Weights of a small image VQ-VAE.
Model: 6.97M parameters, encoder norm layernorm, encoder activation squared_relu, encoder patch size [4, 4], encoder depths [6, 6], encoder widths [64, 128], decoder norm batchnorm, decoder activation silu.
Rows from block 4 of the encoder of a small image VQ-VAE, named by matrix and row number. Rows with one number belong to one neuron. Each number is 500 + 25 x the weight over its row's rms, rounded and kept within 0 to 999. All counts start at 0. Numbers have three digits each. After the name is the row's rms in percent of the matrix's.
After each neuron's rows are labels from the 100 images, of 14976, where the neuron reaches its highest value: "responds to" is what is common among them. Only what is clearly more common there than usual is listed. The data: simulated fluorescence microscopy of cells. In brackets: how many of the 100, against the usual share in percent.
# fc1: MLP up (encoder.blocks.4.mlp.fc1.weight, 256x64), inputs 0-63
# fc2: MLP down (encoder.blocks.4.mlp.fc2.weight, 64x256, transposed), outputs 0-63

fc1.244 102:504513517555530497436501530466489510498486482516516539520542523498504502475491464517477486533518503523499520448542466456482468524481529452525505504535536483486522475491514489499488497491490490
fc2.244 106:502539536537512519499498486487497475497529506509488483518488479464519463513499483508480436463490491501476527539474507543537516481508504486525530504515496474523486551518483502539520532564534502
responds to: cyan stain (67 vs 20.2); crowded (55 vs 24.9); cells: ten or more (55 vs 24.9); ring around the nucleus (42 vs 12.3)

fc1.99 031:462493511503455513477518514488458488486468516499466494519513512514526485532511528496490497498537512544488496446525491546495449474451477510516485504495468554491480514498436500493493471522516504
fc2.99 031:483467505548503501495505507503517473470511495527546493475516511452507534500495526531540512517527495480487474511502478434508545502528514477491453528451496478514468513462509497472510495480456482
responds to: red stain (100 vs 20.2); fibres (60 vs 12.6); crowded (50 vs 24.9); cells: ten or more (50 vs 24.9)

fc1.127 070:495501482484475528513483487447491525437477471522456513500464521533542511472507471471481492508499474526521531493516464462514471486529538484469517482496514538508510513532539525476506502521480483
fc2.127 072:547524524480513459475488470484525529525499486519509497529529471499465502531499536508528504490539504505503521535516531474542536496503497557455525490483489489492490496478500477515537488434514524
responds to: ring around the nucleus (81 vs 12.3); cyan stain (75 vs 20.2)

fc1.218 033:495490481492481474520517462520515521509514525497523534473485495552469479494495544529506503454496494496525546497493501517474467564473518498489518536471470500521485539508491505474478500503529568
fc2.218 041:510524533550513464475475491496546467492533482472525493508525487472542511510495472480461512519518552549483473504464513494521519475520498464489484481521470484497441493494504489494508496507456475
responds to: red stain (100 vs 20.2); crowded (90 vs 24.9); cells: ten or more (90 vs 24.9)

fc1.108 199:504475486529480489514477541480499517515485516562536448524485516508518494505477460466520513528530483539451472503510523468513508457514471506450485502502501504450495487469487541512511497530499499
fc2.108 170:515512564477518457527521491508475480467507484480473493528487483521525560517512505482509478547480535539446492465479522520495510524521471481503517481490527481513501507508511557512500526484513471
responds to: cells: three to five (70 vs 25.4); membrane rim (62 vs 12.8)

fc1.203 030:508464524511496489525507538496474504496493465489497482518549478480524542470476476448524481504482521506436511508515519515493453529525449474463514529491538516493489512544469490513488476510518504
fc2.203 033:515482464448525540470465502516520500492516528510513503472515508512500488498449491491506463508506520492523484526516505543541496517479525512503515521532463492518534491536501418525477505474482467
responds to: few cells (89 vs 24.8); cells: one or two (89 vs 24.8)

fc1.6 140:536494502524461501463492536517544532503511528523544491501489455503470472502473539481476527503492457509478458470543514487511516532505483525498492458446468514478491486506508489467517511508536506
fc2.6 104:482511467506467518475421494528524467476526482499572489489496504505456509490515488492484494473518454479538507520519507551482502498480491512494473469540467516517474473517487493516493522510521511
responds to: membrane rim (66 vs 12.8); green stain (41 vs 20)

fc1.154 025:469517535516476502500500519521467535498472498529507487508474532451457496524506489476527501507477499490524470484574477428508533485479511527504487518504515457484482449498518484522487506500514492
fc2.154 021:485492470488499479492512470483500524505488493495485496495459488503487537532481513530485497510524486572441527540440495488510479513519525523470535495491507542509499506533511521460548508520528471
responds to: ring around the nucleus (98 vs 12.3); yellow stain (96 vs 20.2)

fc1.199 026:516518497520527464510508517449479474485539471493484452504530517499529478542457537486515483478499503479474456515520497524521506529480466544520470513514473528474511480447498491480538508517488514
fc2.199 025:502529517485481482513543496485516525483500498539540485474517548492512511502497525499497504485568462526443483478489502541527462488486480476517499472463517480485541534511481524512502452521491486
responds to: fibres (71 vs 12.6); green stain (60 vs 20)

fc1.94 107:530462507477538529473507508511519462528539503489522492468475451485479467495479519494488497486477508517519511552431509495520508539444507534521500491480484497482517524474482528488485486530522526
fc2.94 131:505494528509490498503489486523477476494516502559486515489527493482482519483524454431494503543485532470487478486479455476514500503509488502494459562489461512535520527475473554485503519511507498
responds to: long thin cells (92 vs 13.1); crowded (68 vs 24.9); cells: ten or more (68 vs 24.9); dim (53 vs 24.6)

fc1.213 124:476507535482512481502510498520483473466499505447473464509489493485539545506510514524504479529493518505513517494515512521495491521508569468548508506455523480517533473469471465512503517465512446
fc2.213 115:496519496519503521465485508482548479552479493515502497496486527505556441464508480490488488498488461473523516511522458517540504475474493507496505519508556515473500474530530506506505491559494540
responds to: cells: six to nine (70 vs 24.8); long thin cells (37 vs 13.1)

fc1.133 091:518441512530506503512502475521506489512514484522496495479521493493501479537478508477551481535459513515520491446497436548493462508474507469469538514511521504518498531489528466514499496538507535
fc2.133 104:505503487454522545475502531467492493452474522448491515471526503487487528469491495510475500492527494512459515516480520484466531472516504476503529532478502475485483465513453454485518534462476477
responds to: dim (55 vs 24.6)

fc1.48 066:546508498448533497514474504517441499483468500485542497490527465497490528547514486468525459495462513503524524506499524473487539491502516499468497497502518542496546464474495518549487518480490495
fc2.48 071:484487493506449564514474477513515497477486492535507503514491504521485519482500505489487501518511499545521515506534514425481496537535536499469529521496500519495466497494538459494489518497551552
responds to: ring around the nucleus (89 vs 12.3); cyan stain (41 vs 20.2)

fc1.221 111:475516494492485492468534500483489477481491501485448479524487495501492522475504516546483524530497503508521465560496538542501468511541554454528537500466473487521482492454507472496523489505517480
fc2.221 113:520511509514460527516454537526524491558490481525512491480468523494539464559504491495530463500507497482486524508498454497478497516465481493475516518495552526500470491522507466486483484478501545
responds to: cells: six to nine (50 vs 24.8); vacuoles (40 vs 12.6)

fc1.3 142:497500511516524538471554489503484474503501522509500520484485452466551486496479491488492526498510512479472516498534512511486503516504473500446448560475505512482524544493479527465492468523453515
fc2.3 178:554500505523518546514493494519533468501500537504485500508498479505560456511490515489481527516506523541536501527473487505469499511495483496446468503496530505529525439512482492514496547489494457
responds to: fibres (34 vs 12.6); ring around the nucleus (29 vs 12.3)

fc1.246 041:532502461480527492493513463479483432514566507478481525492492511505504496486538531492504493484504497512522542505540475528483478521500500499541505537467495524459531529482463476485472489507535486
fc2.246 048:531433536509479522470483452510516480491514506513507526539474515517516532496462476503545546521528483535487496496478542480485515475534481526503492465477492490489517518468536512474467504518477514
responds to: green stain (93 vs 20); crowded (88 vs 24.9); cells: ten or more (88 vs 24.9)

fc1.82 112:487437533478465500500538515533500530495514514473510515534518492482503473522530498503504479474535500457499452498509474500464483486462440465547491519507500526481504514497477524490527506537529478
fc2.82 098:449504495504495478495483489492521479526571493499505500494510539522512515500490537514497466514488525505500476505476492465507464484480506540458506476499502474458446504459517495548532507498436497
responds to: red stain (87 vs 20.2); vacuoles (35 vs 12.6); ring around the nucleus (31 vs 12.3)

fc1.55 036:514486493516481499513477470498514427512535492511485550463494524535511517480519480465500531528516513511517513478535504502497480473477486469532462495491508511430541494475471518502446501500512502
fc2.55 037:511477498470486561478477516448488444482540482491484476507518532506501484519525487459499529487478463486517492523511514491515481485538512536530482477500511478478563536481526510485508517508540506
responds to: green stain (87 vs 20); crowded (65 vs 24.9); cells: ten or more (65 vs 24.9)

fc1.22 144:484492500502492536477481533487498485501476503497514487514504585501496485505498477511509468497492524487496477495564520533446511475447496485522540521520488562479507461502495531511523474482484498
fc2.22 143:491472494455462529511529490493518529510498481483506494507542541494489502530507508550497527476524500502467495539528494465473519520487482482513553459484472445457513520532530489505501495511476457
responds to: fibres (69 vs 12.6)

fc1.44 052:472504475517452527499446503550543492480523516491533540492516539499468502555483530509474468515486503489550499507531517516524485464507481476492482470502507500481458489511483480507535505473477518
fc2.44 062:468523538517495529502533443515494521492505503498458486482505464522436490504486483507495478487502549509551514522511480515507482524518505512503515519514501501507490577478513474469486512526499445
responds to: crowded (71 vs 24.9); cells: ten or more (71 vs 24.9); green stain (56 vs 20); vacuoles (47 vs 12.6)

fc1.126 139:544474520514463496493474530483523496512465506512510488486484555468522511509512505549487520538479516506495462482542511479425524498508513494491480501520491522534526448506520473505481460493469506
fc2.126 128:495498493471486490507497500503517489499466478494507499502519544536505499515508530503540525580480483499463467533503520520478500494465461517489520491534511499462452486504572471466486524494482479
responds to: vacuoles (67 vs 12.6); few cells (51 vs 24.8); cells: one or two (51 vs 24.8)

fc1.141 014:487529484455484495513465528464525473476493502533470477511530479499505488454541476510474465476536510469471539516484523525460513534464484478479487480485509494464501511473507475530517481499537537
fc2.141 007:504509487476474505480531498503496511469489480487540472550487501482526467492509532524546519478469507467510455500452489480535550462526528502562513501468494492486526489526479518488514489484467519
responds to: membrane rim (99 vs 12.8); crowded (85 vs 24.9); cells: ten or more (85 vs 24.9); magenta stain (47 vs 19.5)

fc1.13 086:539494497470484506455493529482513506549522539514490500504496477508526473494512448496496483505516500511540505477484476513521507502470481509528527497503512562428504489469457464508527524520532472
fc2.13 102:512467514497469489497483470515514480474510467521501491460519522505480519460481459493542494542505523512461504470439523503483514521459471471469512522510513483481488500515518502518478526449501560
responds to: dim (85 vs 24.6); green stain (67 vs 20); fragmented nuclei (38 vs 12.4); look: long thin cells (35 vs 13.1)

fc1.120 061:508516478512483539475468496470518465518543535495521515462496516509489492503481470493489447515450486540502501502525512500481492536499478547462539484522492501557499466472453499513529487516501478
fc2.120 082:535502512524499478509509518511509485486481553508509514487459511496492479517525510548533486455550530489485525545472502513510472476451513494480539495483511516495535530454542483469477530508523476
responds to: cyan stain (93 vs 20.2); ring around the nucleus (82 vs 12.3)

fc1.189 035:508496459480536479453443521499520503501458522507467518533516530496503492509504487514510487547478500526497492517448557506529489496503533534502518452503527476498542494462489478502490488510485458
fc2.189 033:499516563491481513538556489495500465524482484496513462525499509519540494477505521490513493494466538489514497486513480509427531505470466490490479480520490513565541509473475513495509495494512525
responds to: magenta stain (100 vs 19.5); fragmented nuclei (46 vs 12.4)

fc1.233 149:465525511526484439489552495507502513514508517545502501513503539473528500510489462478475478526495526482519511510508498497494476447520521472532483535522514495516477474472473472516431533528510497
fc2.233 151:491514519533554480496482526508496511490506506455505501514494489487466434504519502564502525470498500465494520471527522513537509517510484528472463509540482510467501517471479470497503443458490503
responds to: vacuoles (48 vs 12.6); cyan stain (43 vs 20.2); fibres (40 vs 12.6)

fc1.128 024:503555514531481504517464497508492519515509464475506550470475525503531534499449552477506513479518474472483490481527492487480533506491482481503519505456517511482444510521491491522506477452492458
fc2.128 022:499500507457486483542525489477525529451496454525497491513479515457500531532478505505539465517496524512512490529438509497492536507509508505547512524514526467485516524539521524465513528498492461
responds to: green stain (67 vs 20); ring around the nucleus (45 vs 12.3)

fc1.85 035:502520516494481481530519461502509493493491546438515530476488465526469482501530478498486517457523503527526512493512514514459486521462502494523554525500482571502484522513480487543482471523504496
fc2.85 045:508544546556492462479500483518540486502541463499516478520492530457525514505480497518481507528495486542470483489466542485521517457522469486473518493506476487475456516506531482483496477482471507
responds to: red stain (100 vs 20.2); crowded (65 vs 24.9); cells: ten or more (65 vs 24.9)

fc1.248 034:486558521497469479544472486485509469510522517509512512490481479496508530472493480477515521531545470453505496441510484474477495525532513490473552537482473499502470496493467511509522469509545505
fc2.248 041:507477495494495467505531460507516496499549507497500499454517535517513483512522504556492537457527504506500512481455543530512559463440529498531502518491505499499511530510521493480504502521507456
responds to: green stain (100 vs 20); vacuoles (31 vs 12.6)

fc1.46 062:472464499518477479464529474450500493495497512542484519547522539484491563469470518499484483468546533515500512487505472497482524505523460490493502531525477515485478513523525525528476521525465510
fc2.46 047:500480539526531502525487491508488455502480528532485508462467461556464458502520451496493463501465503487512515513479529490496508493511496489462496475508467505539567511489467474498488510486510466
responds to: long thin cells (81 vs 13.1); crowded (70 vs 24.9); cells: ten or more (70 vs 24.9); yellow stain (42 vs 20.2)

fc1.4 076:478534516498511479518477485448546486514469482483516511480492450467506515534503476517472532517497542511484454491468521471483494533524506471541517508509502455486481541504546452506517514503507504
fc2.4 068:513524493521478518469474555489478503469476473479496492516498555520511534487504503533514448526495501492492521478512488531494501490490547499525551540498532538480471471535482489469503451496472506
responds to: crowded (65 vs 24.9); cells: ten or more (65 vs 24.9); membrane rim (52 vs 12.8); ring around the nucleus (47 vs 12.3)

fc1.40 081:441483493459547500518524465532458512459526553524501523505517516513510508478472523513500466529488486504459505513487521536473528485460509503510492534536500446517505535495492505485500511475511492
fc2.40 091:563519507503483486473503523463497495535509442521481519538524514467502519495524503515485498459474520507455466476489485526489471499486500504497485505473507560508539526481521499483537510523472549
responds to: cyan stain (78 vs 20.2); crowded (72 vs 24.9); cells: ten or more (72 vs 24.9); long thin cells (62 vs 13.1)

fc1.76 167:570465508499495479482511506497544479479490518582511474534513497484517485482507507472510467565464464498497496487497484503489521485488477531509488465490530499505520483500503538516473462524503493
fc2.76 167:497476493517506541487542516545484447490507512480522499472468526487482469491514519523579519530493467454457504480492488507499504480471488522490500492520507473482526501481472497471506438495516512
responds to: membrane rim (98 vs 12.8); cyan stain (70 vs 20.2)

fc1.71 033:489479507539498433480554522528518518525533513500467456511493501469508490518514477472480493544490575507485512499479480511497490477511523480524503434524473502529508483484489485482493514494509491
fc2.71 030:520492507503518468495497518513519480479512539511536505527529465516466506539450519529530493527501454500444534518490532497485512476470512476500462498456524531464468484532488490525509503495512546
responds to: green stain (86 vs 20); crowded (50 vs 24.9); cells: ten or more (50 vs 24.9); fragmented nuclei (38 vs 12.4)

fc1.190 050:492512522535519536511475539481537521505464502522477478538498495489521471518559503491471505520498518512513476493516474465469453523502497536497534489490521478462523448478459480527482492494507456
fc2.190 040:489495523501477519470526492506531472503490502485493479515482510511521480482450494524490482537467490461487564503485494535483519535526533461470525522437471524514472539499487458467509495523515509
responds to: magenta stain (99 vs 19.5); ring around the nucleus (82 vs 12.3)

fc1.27 095:492521472504525476482491507514535491569504525508534484523518459529456478508535486497495499466522485468514497508483467475518463532487515525526449529457450514482489464502508533488508497518508522
fc2.27 157:507570496462471486503504503550511500478494455501509497479512518493486527472495487491528461513519515495465452503452533538548513467485469493507475487527479508516490499511527524540499526522523529
responds to: long thin cells (82 vs 13.1); crowded (62 vs 24.9); cells: ten or more (62 vs 24.9)

fc1.253 049:520439467514545483484485507510512518503494486497492522495534467522543528470462486438515470498505541489476509489460477493507485532512520536510522545514495473533519502535475483530465479494508494
fc2.253 064:488458510451548521478498484486537501455487519490525499515548500539511523470481488469506443514489522503457502526468494497524461515496481481497477527519455509489497495527496456521485508505539518
responds to: few cells (86 vs 24.8); cells: one or two (86 vs 24.8)

fc1.88 019:536522539521512510509480500521517492540460489487515496529563541477508498461456471504532496535508487467476470486510524490510534541496476474515473489544491489476531513496516517510505479448488478
fc2.88 017:511502427470539509514509472515517517514510520491472476519463518527488481512509481504468499492528470548475556548535482504489502483489502508521474507515482528540494487456485481495530495556504501
responds to: crowded (78 vs 24.9); cells: ten or more (78 vs 24.9); yellow stain (70 vs 20.2); long thin cells (65 vs 13.1)

fc1.119 046:499549462476513518477519496467487500500590495473493507496527458525517483490450489493482497488461485496494469528482514513529488535522480555460512509497510506507520476473501526504495539493521510
fc2.119 056:525520501530478488475509529501521486489464547526522497533468532498511503482526527581514497439543482522473531521484497499501477488463507484495544481476528510513530523475510522500502489499526485
responds to: cyan stain (100 vs 20.2); ring around the nucleus (99 vs 12.3)

fc1.137 122:509501491528534521575476464475473529496466507543461486469488526507544528463457477527517508486492461536495491491512528482495514489505529467506505513508494487480553511512524516492528503472486512
fc2.137 137:476493489460483480475517524478473488515513489485520496464520503496488488555522542533488499483499493495423483508513529501506510486473485528540453532523448491478515538479507484493522471525495539
responds to: long thin cells (62 vs 13.1); crowded (62 vs 24.9); cells: ten or more (62 vs 24.9); yellow stain (52 vs 20.2)

fc1.136 122:522483508531490510483517486542502511539495534495515493543469475500478568512462501497508503512477485545521524464526475435534474525503511489522444509491501495507480489473469503479473508500476525
fc2.136 151:538493513476501528484545515542507449506489500520482494542506481476503475491498494505560531491525461530526533481499535519556515530552471519478511485465493513505478501483497510461490499514516525
responds to: yellow stain (74 vs 20.2); long thin cells (51 vs 13.1)

fc1.100 063:510507464530482491472495459461535508518488474495480551548464526493466559510485507472503491502519477493475537485492499452531525494472504503541470525480477517519487470496524510530535500485489522
fc2.100 065:462542525511517499491478528477518478508474503493500503509483467494473438492531476508507524466499514527567484552517522511518443485526527483496495475496472510517508490506493478475465459486527473
responds to: crowded (89 vs 24.9); cells: ten or more (89 vs 24.9); long thin cells (70 vs 13.1); yellow stain (53 vs 20.2)

fc1.130 113:475495448481504495520530488546483531532497458519507500451492501502510448518514516449514517542510483490457504488460471480519534524488530507505497516459499524495506519509480484490474534502498557
fc2.130 111:527535556520492496470497518479514531461501539471471509498452478498502539488498447542508466474521528531469513489480495485476532501528500483521487501502505480506496511475509553522503465481493453
responds to: ring around the nucleus (83 vs 12.3); yellow stain (52 vs 20.2)

fc1.45 106:486482492469498463475501508513502504498519502495492492530464479502545500467501536500507504539484455461523473494505458522530474507516466506510503451478496539513523492555521532446506475551514481
fc2.45 091:489501474481473529465557506527470436478493484494509489518533529531487533500513535554565516524516519506464489475465469531480495477470505491488483487549496497497498504504512486501493487502496527
responds to: cyan stain (52 vs 20.2); ring around the nucleus (29 vs 12.3)

fc1.25 133:509486483508514516463459483478548496499492540472499477503481538474464513497540523513449511503509527502484525532550504482508481505474486520487481454522507523509467534482504461519509547532457492
fc2.25 102:495539507481544526530521502483483474534479524526506509500487493522514523481507462518499524516497529485458492483493458484514477524514473450473483458485495487537510453543497456532498522548471500
responds to: fragmented nuclei (62 vs 12.4)

fc1.49 100:497462514483464505508508486536460473522534479491524513535507458492479495500476515532462467494504518518516508468491478541493477534454527507481499494468478557530508505521463549478518518466502522
fc2.49 089:528500548469515479520526484484493468507468519481477498472551481460512477495517458507508504517498530498434463497462537460523537499490481518478518491495491440500491495483509504519502482542477491
responds to: long thin cells (100 vs 13.1); crowded (90 vs 24.9); cells: ten or more (90 vs 24.9)

fc1.60 093:537530504489531493480476482460482485526505462520475505508530509537462518530492502520502489535484548491498535493437497458489458491482538495541485522454486499447508489489511531499508503517503520
fc2.60 092:522492534498495537499455557504516502490512507489512506551461477506453491482499482476462474534483527494537480499515511526500475496509517477545496476451502483523558547500477514500506484536500500
responds to: crowded (69 vs 24.9); cells: ten or more (69 vs 24.9); long thin cells (59 vs 13.1); red stain (45 vs 20.2)

fc1.192 131:473506508461468504480542484496484495482491507549497486478519511519511497487510506487507469497507508455564534520478494495494520486513491464509440493515567511472483518515529479489505531542444495
fc2.192 126:480506549570541512536491509492495487496497503508496505529520469499500499543489485537421492480511507529479532450491532470482490527478513463479510510457495484486486498484492478531506520512518483
responds to: green stain (62 vs 20); fibres (41 vs 12.6); vacuoles (40 vs 12.6)

fc1.224 026:457508546487460483463521468493483528477494505503462517495523514509503516488473512474452500483477525509509540539523475524509522491467452512531452521496493503534482538515493492496539537540479499
fc2.224 025:504457490522510513534535493527480507488497529552521479506505503492531507514468478528511499495522500472465498512481468443471493558525518509482477437491541494488506501487500476449537530498507515
responds to: yellow stain (84 vs 20.2); fragmented nuclei (44 vs 12.4)

fc1.252 107:492515503563504466476488510483464530527487489502508504497555487476480517490512510469492574489489516515461472497506496496514482474463450506487493527536484536520506506542513514490527491555512484
fc2.252 107:520508492475480497526538548530495539523504506469484491478499515542478502515527480463493490478449484474502451517473507510521508471516542485544530463515553479531509493519503521498496548490491480
responds to: green stain (74 vs 20); few cells (51 vs 24.8); cells: one or two (51 vs 24.8)

fc1.64 070:504455477468483519480495515490502529533498498509506469476529513517484440506482474529486502538517537541538508481483462499503511486487523507528520471498503562456507501515480540467547520484491524
fc2.64 077:526521546484470511522503517507475511485504468465470494513488530480477531496557461485500496524486539503459495518520530471474501517468497471503537543490510470491457496501504540563515498510469505
responds to: long thin cells (76 vs 13.1); green stain (40 vs 20)

fc1.151 044:493529550520491474518486517537474561493494507486536518489514478516520474519458530477504509470510498513530486503533491482462439496546470489511514517468492513509489471491503465457491526455512499
fc2.151 039:487478528497523483507530520480537501478502472491478489493481533485516454448521527513493496502467470497470523488483523516554528466450487516494544514485499475511521494544556492453517494485513476
responds to: ring around the nucleus (92 vs 12.3); red stain (62 vs 20.2); few cells (61 vs 24.8); cells: one or two (61 vs 24.8)

fc1.182 040:522491527497483533481495507489502498556504542492502513474533549496510480497499462459491498466514510481514456482506517529435492484511461504485558498505506489501494445491521507529500509505488561
fc2.182 047:490518515522505488530480490482506486459510495464500480505449552504489494549482507523557460493469494521467504542525529502507516534445502466499500489510509510495530531514538468497485511487528456
responds to: fibres (47 vs 12.6)

fc1.129 092:527453467480473514476458516509481534512469507519518542469482509522437514506479507530504506481529510476519492511521515533494518483491513532514520524479495487494460512469467480482476546549464478
fc2.129 097:449561514503491528494518493473530457492507493499507503530554541489527496507497526546481481532472485543472506503490478441483498500484448464489530512508482512527520501478493505508495466478513501
responds to: fibres (77 vs 12.6); red stain (59 vs 20.2); magenta stain (40 vs 19.5)

fc1.70 134:546481474495475509527506554534510474490515546505498492475519486520535506460525461488512519491502460524501540483527528450498522465498513508467483482477517512515531484502535455493492496470511456
fc2.70 119:508545531500529576473514475486512496484529528469480508512492515529524510509475506535524464462516525520519475484459500495496473531488490507553449500521523476492460515490488468515491477501530503
responds to: membrane rim (84 vs 12.8); crowded (58 vs 24.9); cells: ten or more (58 vs 24.9); cyan stain (46 vs 20.2)

fc1.92 127:488490479530498452481525489450513503464503533489541501503482516486512495462468501506491493511519515505469520505529453493449516507494520483557510495520574467486484538465515526501498523510480510
fc2.92 122:537473541533500520515518459447523499466494461503493502537511481505488463486479490481444460497525509544472524490511510480518537543501502502527484488477508496514516515547548515516521481493489479
responds to: vacuoles (82 vs 12.6); cyan stain (46 vs 20.2); magenta stain (45 vs 19.5)

fc1.80 107:506479522469463502533514514499499484529524501515526455508450545475500468505473532551519541505478489502490460519456504513465509492506477538457492468473513528508503478506507529467528501521523472
fc2.80 139:481536502517540483494497474504488464479485493491496501507531472486493501484514470500555496470531427517526503506468474513510562474500544496517547520504492478527505496516485479522499530525529548
responds to: few cells (66 vs 24.8); cells: one or two (66 vs 24.8); green stain (53 vs 20); vacuoles (33 vs 12.6)

fc1.51 152:499489462503508495542447507515547489476478493540513453520496555515458493496491513475490505522501526533475446466500505516488499484488492520508469523546493471497471484516463520529523514517542499
fc2.51 140:493508520481490516458518493514556520524488508496513504494516467482488464468502505505496499463512455490567535514472468527524494480460514529509517495490500558462477502500485485550482518537522525
responds to: crowded (92 vs 24.9); cells: ten or more (92 vs 24.9)

fc1.250 108:484466507508493523501503491476458458549503464528538483522484520476510512464496537534459515478524507508512519519498518531527496532444496515492485457499498534509502463560468518485503518506487527
fc2.250 098:516470520517502489521463493551528497476496518468464498488482494528527496522486441517540502485545521534478521506496472457440504505549462503495548519504499463496502476477496529494489509482501497
responds to: long thin cells (93 vs 13.1); crowded (65 vs 24.9); cells: ten or more (65 vs 24.9)

fc1.115 087:470510477508470510505491480502500456523455521503464481509519521520512509472516565495491457475505534473479535530455490497507516521542520452542501492520516512470515489550495510497492531475476475
fc2.115 079:515460490503538516504544514474504476457499487477523494533491506456481536500486478475496526497496546506444508498481553490461518459509492487464523477504500458495450514516538467515487479511498495
responds to: crowded (91 vs 24.9); cells: ten or more (91 vs 24.9); red stain (80 vs 20.2); vacuoles (34 vs 12.6)

fc1.101 054:471523439490502500483497471518494466526510482495487495494512505520449514573490528505489505535501513506501503521526528528533451485473497555501497533430481492488487526509514519477512479494494512
fc2.101 055:532469532514442479475488472493530489496474494501504461522560502513529498512512497487497465526532498511488509521506475480493516537524501438561487450519491510501490512476510516536473485516468492
responds to: crowded (66 vs 24.9); cells: ten or more (66 vs 24.9); fibres (45 vs 12.6)

fc1.226 133:516547490462500538497522479460511484507470508546505454495502489488520543490496476470540468469501510454486500509511507472513489462541511457495511463521505501517514510519531493530486521553524471
fc2.226 106:524516532462516512520527476478510508509507533501501498498503489517513511518498488492490544513523468520498547477502551464548498507511502453507525512510534452497461514484525530543490501536451451
responds to: membrane rim (67 vs 12.8)

fc1.118 112:560433484489479469459451494528530511515524514461520498511487512479485475509510509517441528502482502530475510533482504471508532500486487518532513446530517483527493517496501516519527484486513503
fc2.118 110:473473498507541489527465438522499513498492500497470513500465451518483504513505476539507485489510512522524485502520493494543481538507505470483488476471483516502515465517535446529509550513441485
responds to: fragmented nuclei (100 vs 12.4); yellow stain (66 vs 20.2)

fc1.110 014:452470469497484492474478542463475523522504455504486476486487473496516532524505474522477520476505465472508526524472514450516531544492468479480481524531482516486464502520513526515473474471521468
fc2.110 009:530498549503508520474491486534548522466495498510510467514461525484469463513535514557526499473487519537476496500490473528495525477484518535520483513527497467500465513461491484464545486504469494
responds to: yellow stain (100 vs 20.2); ring around the nucleus (46 vs 12.3); long thin cells (41 vs 13.1)

fc1.52 068:525503496461522492458510506488531499520532498519466472508481498510521485497509498499479499486497453551541506508505545547444461535504483509492517497520497507479469491546492552517451509464494513
fc2.52 063:508488537512517514523516525537511550482483505505535489511416496517498467510519522471532488520478509479505493479475529489454498497548506506522485464494508479503561537500539486468502506501483496
responds to: ring around the nucleus (81 vs 12.3); crowded (64 vs 24.9); cells: ten or more (64 vs 24.9)

fc1.29 126:474475479524493523501479509533491502475490441428478506480476519494532491535541514550511506507486488494449507469466538467495495503514527533462503512507523512461546511491505500501531496499498515
fc2.29 120:535522509485511458517561511516519469490480457524520510523509501475483480497493473544509510502526540495524490446499520518465539485523463511477494448524498473523487477496476458520491471479508526
responds to: yellow stain (99 vs 20.2); ring around the nucleus (36 vs 12.3)

fc1.211 074:504503520492476520505536483526474494520513464507541490495522501496478544468467491453522519531529491493491459528525521558517474480537496489454478502489503478502447511497513445529479476520488515
fc2.211 082:490461489501504468489454477523544438473491505512493501505503511510500471526446526532487484506455464506529538501519488486499524550476498508485530496502501526538528478544488472513527531490518477
responds to: green stain (60 vs 20); few cells (53 vs 24.8); cells: one or two (53 vs 24.8)

fc1.8 051:524457492490477468526447494481498526464493529457505559492480525507460509492521496552476513464570534524523505479514496480478476480457510502532493491482497512519495515503469487497498492501496519
fc2.8 060:461551532555515489491506492463551463491539457505519487505496512489527491514484503531480482501488478515478491504508493492500555538484474491461515518458476481524471471465503493532520481512473480
responds to: ring around the nucleus (93 vs 12.3); crowded (67 vs 24.9); cells: ten or more (67 vs 24.9); magenta stain (51 vs 19.5)

fc1.32 026:509481552537502489504504468564486510501517499500543489498481472457502523508490510482514545486502507496495481475476484539493510465459446461513486520495533463459498493474532535499510509538479516
fc2.32 026:495528487474494530474508525481504471483491520473475465509497484518553463493506507476488504549505481553547552511511507463479510456526496517502525481474540488490528460513528479497480485527498461
responds to: red stain (99 vs 20.2); cells: three to five (57 vs 25.4); vacuoles (44 vs 12.6)

fc1.239 026:494492544487477489489490479479475522473497487536541531523571521499526500484506490518508474488517482508462534462524543532487473500522469500470468483530463508468478523474494461488465472518493502
fc2.239 028:532540487536498523520508464497491413511511524524498516490510462480508521504514499485474525505489531476491473485485452482524545510497493478500525471480529454562533507496500511517486494518480496
responds to: membrane rim (67 vs 12.8); few cells (59 vs 24.8); cells: one or two (59 vs 24.8); magenta stain (41 vs 19.5)

fc1.216 179:487503492481529509539494477452463514523485473517497524509496501497525506504518492505501502506500543547504486481492504443482505518533535443464462521489511476498503463570513500482464496462532490
fc2.216 144:469506489480496535507513508499526482493503512518491498465468540526476504559486546482526473473519493503507492523529490525491554483451466539483551483527489494440524485465529486502504501511487494
responds to: ring around the nucleus (96 vs 12.3); cyan stain (46 vs 20.2)

fc1.77 016:476510537493525493503525513540495513477508534515543497529512502518534514489463545479485551511499533472494513489487480464497437455514500479540487528465538501462484534475477507498489526515485497
fc2.77 013:484510509519506413489473524438485479506517483500485491503505534506478507484565507512503523474494452495518485497495457536496517527469493482458514481515498492534489527491538458483498502497484519
responds to: few cells (81 vs 24.8); cells: one or two (81 vs 24.8); magenta stain (58 vs 19.5); smooth cytoplasm (46 vs 12.1)

fc1.220 022:533484497476457523519480478465491464507527516555515480477557494517478514527464483531462533513526519508511505498520447505493486506469520466475518505559543518476528503496504508496516493477508490
fc2.220 023:480503504473546491471519495486513476482478465457452508525498518482526482526539489509529487488525480518466512527493496543464510459521492509522565526491498499514494469493484439519492534510468506
responds to: vacuoles (38 vs 12.6)

fc1.148 067:469492506550475490482534490485524493478512533549475566484480532478498533488500475477491472467548479496548490487531465489469530528509483517484511523520484483500472513504539476501505527521516479
fc2.148 064:460522557551481489519489489463534514509507504457503499475479469518452478528535472473519488478499488494489511513490518520498459541507485478513443486530466484497499531522505491532492541514492481
responds to: vacuoles (52 vs 12.6)